A small contrastive image-text model, trained from scratch: text encoder activation gelu, trained on small charts drawn from random numbers.
Rows from block 3 of the image encoder of a small contrastive image-text model, named by matrix and row number. Rows with one number within an expert belong to one neuron, the router's apart. Each number is 500 + 40 x the weight over its row's rms, rounded and kept within 0 to 999. All counts start at 0. Numbers have three digits each.
Before each expert's rows are labels from the 100 images, of 14848, where the router gives the expert most weight on average: "colour at peak" is the nearest of a few named colours to the mean colour under the peak. Only what is clearly more common there than usual is listed. The data: small charts drawn from random numbers. In brackets: how many of the 100.
# router: router (encoder.blocks.3.mlp.router.weight, 32x192), inputs 0-95
# up: expert up (encoder.blocks.3.mlp.up, 32x96x192), inputs 0-95
# down: expert down (encoder.blocks.3.mlp.down, 32x192x96, transposed), outputs 0-95

# expert 19
colour at peak: white (84)
router.19:533512502509502405508562494458519515593558503449529513496499465533472526483473533509458483485454482476483518513435467425557537510495491466538561451520433467437496526493501530506512493539523629467585568538507544554492497505577486501468449558450459521487447534529528539490483461465481525526
up.0:471529484503477471522450491477511471547514504465524484505583498471495501478492544583466504530448484493431467502467481487499524522512446497541469472600453461480408471539434441516485578554457506449538533482489509564564441477469564484462423490481422524413454489512569489463521515446524502543
down.0:398519501505520561565427505553522484427453472508477532508490572534487464562462491473602472459533439547520510445531500547496518469469481502493436503479511498511481460538502527534547486499494517545453418450541512430468516483443514533536616437494588508462545430511525397460540475552546425458
up.1:521518508499491510496464492403534463582502501507540457560506446534492540444466561567459539547477496488497462492485448462540504516513483473525504511563438450479476478473508473508479566548426526440498548498510504556514488506501524422442447552466469559479436546544508514515448498431481536554
down.1:435520491463552579574420540540516480423453469538502481489541555548509465538443479496603500476519415545543480452490498516489533478468478501486463525510517460500502438509478513533553516510503486554478432476527494457491512498435511518505576466502549521458535441477511365423547455529536440438
up.2:497492530487534449526607519489514500531568465468498535523443488522488490533491545436476473525477487510508535488523493436516498517470532483545587447530477473511500553511551575493454438441516583495538546538469539472433521477574447534513484566487503493548462534525497559512486479545450528515
down.2:537477517503524501596512494516515429490419469479489553556516504543491424554425479485494517537485462545480471530465572489583493537417475518469542453449482501478562451462532548561530546500535431516589521520475519514496468517543460497551595506464517521461459507503466474441513406567551512452
up.3:511543523463516488488543506551494534453535480476487622448532562444497438525539469488517488491548501555496532542490528470499463480499502521580516420531517535478477521567515503467505470461519522582592458513474533487391445489506502531516498484485485477479489473453502536502534482515517456450
down.3:542459526530509474613510474504515414502436507455495579574530528499491475545432475484477463546533444526440447515498580479552491540455481557473503428459470510471526488524525503532516498505507470491590520510505536536493452489541452528554582465474508519431450494485470484469477442577526494494
up.4:519503513482493495506487504404531465597513495502544465577502452539480522452458565554467537539461489483504456493484441462527506530498488473532514511555426459476476473478505475495457575540430514433520550490509504546514498506511512428468445560468480548492418553541509509494462500431495545552
down.4:442504499471541596577432563534524481433445465534504484499525547541505444563430470490602501495518422549543487453488504521495539485464485489493477522502514468494507437500504515542554519503499478544472430480523498474498513496442507517506589466492546526465517441484498362431536436534541451431
up.5:507503516470510438514591519475517500547567471449511529536448490504469494514480555464467461525467489492513522491524466424487486512484538494583587446547468467492495541528554556472442459472508575467547552533469553506440520475565459512509451574467497497555441526513509562506491478512454533521
down.5:523477535494529527615499507510527436474406460477496544545517503553491424556417480484521491529493445551485462527469557501572507529424473528462531455433493503469554442483535539558527536503522443522566489513482520511498484521527458500541615502477539508458475482487457442428523397568548492453
up.6:487508493470479463521538522466502490566558498456541507512528485471492508490505580517465453544419488480464474475513482427478522521521479492551529423606466443523436518560453510526429495510475576442529559507476520555523478444523515514483430525463435501481437496540556519479517495486449497545
down.6:465497518476535526578461497554530460453413466485484541540482539559488430561430481474572479485479432565515504475487518515538521483422477503478488488431488511482549447513527555564550533516520493552522458472501531454472502491491460513539649468473600523470516453500477409440553434563570444459

# expert 3
colour at peak: black (75)
router.3:473477566504488520546510481496521469488486478529439534529494494521461503400465492534506491540500483524482478419592515464510436512407507465466579528581463529480498455480490451522473536445544434453494455534450438485457467446466535498549539554528486550469451506450490552557475551532530491482
up.0:489517514490413474536529455448550561489516471513491574482519399496530510452433512521466493546439493467507489468528504488579435539493504441520552532499467440524532478478533453475425534482554417413529541571428459533479480496523531538477517557546456551487441536514485553528483533539525502521
down.0:464445492559460456541531437437552475530540479475493497550388480532477526451468554493481479502546505446517568479559488451514521589497529526507493489484439506488471562476550580500437459516514454469491564503453571483515533469591505521517544566510538546491426555467534513577434488469500540509
up.1:507515469489463456497519501479505534489509456468564528444445436527560548528478519485519513486413574429530557539466526565562503548563454444552490495415485460523503520507514551484505457546517538499508566494498516491514589549571475547419480511514494463476527488469498529456507508508501453545
down.1:502471473434440466511510446436537504461548526462563528535526450514458523527465540451486490477429561482525503545493437524520483498475524506503530576482515478448582493544548482479501523544558560475528539541542547529461519566543537509465506455546549536479488547566489533484507479466465513511
up.2:492490524501513431555553451507453484545566509473467530504472571557508463489488487510509429529395592471428517508517498570520522469485364480523519472523459478474513450493392481462527513500507510462559531535506481479544496469548452536532524526535513508468490451501641518473482567571485505467
down.2:510462518538464494522468391468568533480522531527489467457505528452583501518523476538487491572504524464421458474559511499516458536458459477476408464521497474428512490518437474509494491524508449446510494543503512559508470404534545564541498485503404599448477489450582518531494524519509521512
up.3:474499459549548506466423510498453468572444537493499412456498482512487499507507540528496549490489480547480504503498489510541540498501519511487574481503560452549484539531437503477579402542501520532526480520427499482464538520497436480430498435437461458576464474434512475462496493537386450532
down.3:518442458533490566494501525468508500470513583571508515473522448526618445480430506516581451518570564404523501569449457489504408472619521485489488462419440475545488464449540474435467538497511471477469452398527422505536484514498490503474525536471450457492466474491461495500514461505541603510
up.4:471499523481482454566509437469478522546554464493488559503482482579517471452419470522497477532362578464481542481513520537568480529458443453462564515510476471466544435482430468480478552493549464443553511579441456522521478467542483533538529537566497528474458517506571530495499556558507485472
down.4:505449535532455483506514404432582510521539508534498490520431506495536503474478520497487507531537528453496497473563511462502465559457513522476435474500479516426490515496514527520444458519514454431503487514483508527504504419578525529552530541513499592480442541457562517556458523487524548512
up.5:487550451408541440478548494514481580514567498416537538477478505540538487525462488447526483478468492493571545555444527519525543519522489499508511466401491473492545464516508587441467472527498550580577541509480562468529516523594460533477527489549502472518484467553525514445554441529517499469
down.5:486562452456533513497487589543435499565464504476503490501518559550476482501497481424518522474443546585566485463439483453483583477513460521514515538498583473558534502555479528476545513482532583546521505540427540443456543537504503504509513480499562472513513487531479445409531476574459430452
up.6:513509533453567446499584501496487480561526514505452498524416610560484454446480494477484473514486590489470501484526517511501511469529424468526492501534431537454526518451449540495536491482478509483540501519533469397503520491554442455547541563509584509461494486503566513492467571544575508449
down.6:490436484440473445501473420489558570466518477488480491507485553463547479561517471543495452571490515457420478522549504542464462517481483503488422489525499492406492482475451477490481536494478418453539511484500524503509510455555546519548498482567467553477493480413618482554538486490509524455

# expert 0
colour at peak: pink (57)
router.0:426529475536605552558481551541517553493464490510452510553540560501482498474475432486538522509563460500497469418495502456505512586434490527419451505544488551505505456512508476511449524463501434487495428518504464445497476469445527441576521453495474485444503538490481494523531492487498463489
up.0:463478520506484389502578461509514432471487507511542477498500447510490518473471596560466487503494499491448485554486455519560506509474551489515531467483453518508472488449527486484503501545489487477581591493492561507485558592545479498452537575461514463529431543512508467485448515447413542522
down.0:448439479532445479479536545460564527528471522557529533502483538501487506465490528509484523605536535434491526521472510438528419592520516551555568450510470550527473451495564447450445552443494477431505468480437499464401531523521525489491490527478490500505456545557485475542468456466494509497
up.1:528494469500505480547499506466529528473490488449508490513396501512429528491517484436430480465511469456556524493525480464497503500524574447481499538509481454484506561434534596486511516510495507529440581573396617451457548554507480451556522536446576564516486563522474472501485420528482478468
down.1:532500586467463468473576536524508491515511382529505523538487509505445470465505498567503528489420526543534542531440589528487551501447494567516551574513498608484440489394471500536502540465454464529546452489466459484518504512514542494548507521480531521525549529511447461495523526443528455517
up.2:443498456478484436539519465550437488527487506462537494530472522488409485459499498543473489447494507526498536499425504526516488499498451484494519531499452493511556511528450527420520464550523545540636560499432513481521497575516450507529576523497509484475453538477527448450486512504550420469
down.2:466476409506438553547392479484525521447472522517508466475507440521520429516500494561590517576513493531521531534475572533606519473454493511471472489447499419504489478522435481443467556625464478563492476475436547548508471505427591562488535466479461519504485529480510430425517477488466505487
up.3:501489551454502511427554538477499492560519503589502495428517562507530569479481513488457531552457531488445499517537535488539412560473495499443606457526524594454492496519466402529494466459494531440496435495544412516478526485542527486500489515527496475466517507535501516505507531478530535524
down.3:520492502518550447501550501497451423490509565409551568508484525506463539475503483408469443441463517439509565527495484461463499519564506471508516476465468509468555476525519528469538553462515527525513558562524556468504553559543412468459528603530545523447494499527530568454444475545503487447
up.4:503456565508474486541486493461530516456503493523456450501456536518475489488569471466453432523504519446512522524600484547517462481463550468427509479519505542473487487437491536483537490541478485501465530466461521474449581495503492460572540576512561527519544517486520453503479466509485497387
down.4:528445529508485537422534559494518470491436448580504539486505492420559462477531499538496518569540472494479529576449555505509455473488565560549529472519469578469495509458556417517482554451459452500497434456573450493477495535488536420514507497424530462504540498522453481521560482448543486530
up.5:550493450540535482508531485503425462489524547417519548534532535496483489466491549534544522475480559485456564563415543510544524548457475562464536481492440558446486501522351498427469504541487504547567457493477510457570486515505512475588572496493495503496492524534536449449501537438512443488
down.5:491529532507585539487446518524478501480434510522562488510519518500523446475514452489544556543429596542531548495480506518556492473534454509470493521528540582537498413485477464473545569505450462550503446529498434495490510511437530482490547473500513533529552499495529474457529468474495446404
up.6:531475423552519480542539484511451496490564539428495547523528557503476447481476531546556514478483527497435541570418537532538530544451460556460533462491416513440473503502359504418454512550490494527548470504464511454574490485504522497614545501488471532509490508541560468453498546482521445478
down.6:492541522482574543465436528536460493484421484541599497491529513477512441493544494523544564554434560538508550524443542518576496487499470487466487505552542591540481451468474469488546584508410480574507430521493443491489471530426541472517566464505495519512557505495501460491521477453512445396

# expert 4
colour at peak: pink (69)
router.4:528463477549508513519557475456466448468536576501550558507498547478476477402538485462498501478457516512471579535459490486446453487518450493548516556491408510420527423477443452445541568516458560521470490541507537446488534573450462515489531504463547575462511444542543535438445529512519533503
up.0:549552513421537450437551527535510540516496445496458484571463521500491513522524552469538520501522555541545453527535538481516531532458559501476540447540542562537473547555558578524503438500514462495540530498493479423507526461559487475562512565510527422577507529441465479473508558484437497544
down.0:525511493548561526490517506515480470543523509517492551440496509462520467457471510492497563537499441598424576565480538517515434519421479453535509515527490510446447512510493496496514505506476492428421498592511467464567460453506518528592502542419487483508566461493502532507503541521519489545
up.1:500546590435453461411525480514498553542562468555520502547492486557527511561451568441465549431444530546578499468517490536471518415429529475527529518554560548491549523503519521518522445470510522446531487454480450538505514515566477516509499560548554500528525563486485491492470538480518520549
down.1:520549482555515559452499597531464537560438546524473420415509552420511535515545532471485517447529479506461550520500531473503497540512517507477482496493505574459510546555478493473533516484487556497482460548466493492508480517534523467545517460514485465486538472499511429551559485467520470534
up.2:482527479448507529455508517559502524499498530576476513525539471462529468508481546525537565503508505563501462476520496474506477527469525492505557433550540519596485506560535472494488480505511492468497483484532462554476401420485497510474485533453384477529487526519449528511519516519489490485
down.2:547494539581512546482552498562480498553503489517501508438528546427531509462552518404493545459537492536484592482479482492490464509454457469537477550526518530432514553529512505458521441448521560484402494563576515523546496499489507504557505495484544483460595456523509559530509524480521536583
up.3:540492511494534535512476556478557532511444523546490486469478552488557499512489429428513512538520568424507450472593462473493456522513491486504433449511543542484521483545537425478468515472481450452463474520519482483433534487477490461554504506530546534466488518517481477517499466540532482433
down.3:492582516482473545469488542514452539540462488544548505518529522458565446521518481497555463511543495512538448472516516518499531438545440504530470464536497481619545503550533458515498495434477491468555501439595459502488461492476492517439474474472469424446495453520484504572568429570522497493
up.4:496563506491553469519517506530484617507509410446461499525549494487439505543521514517484541435522469524498467413480529513539547498474500471466512481544496484529516555532499547506528441462545473486530577566500466511541430456513511467530488514455462506524500519524472520486500497546517487553
down.4:536490531472526549508476450518534446500482432543482503515500442501541521462464530488549570506550476546544512482486493472527468554411494413496463588488527519477539550547542522534495517494568480478452479464540469545538452495519556513548540541533510470461526539432451573510512543403528561571
up.5:503481501531508477498503521481495500556527482448470481537433483608464536558471557475469554437439527553515524444433487487490602516486493528464546527471514488498554551524485638555536453514570547455528543500458520462533572518552458480468474496464548472514526535467501486437460543501470470573
down.5:549523597532567548537508544489486446495480498481524450488558569430509517479504460493470493440524456482494497479564530479411483534580442536492493534550495531424527501567530484524516505470456504438462463473585493582513501532494503436527416496525533454461519431505537483510519489463554502512
up.6:597510490444541509430472501487519543507513478511465524488507432516527515598446528536559529512514530478522427499491494508516539502523544522505446434472580496508538556518596529520508436527550505453491500462567457575536456423532475467411428473524484433527499518409456491490510505453468506550
down.6:540516543495487495471590476503506435572509494526480496516534494438515485397487591464534563544541499533462471501495443489531499525413497485568491559516508582513478480488517504474524517506487460440484482461544469489552478472555530551533507567480457487572485523511490493512447570448481561571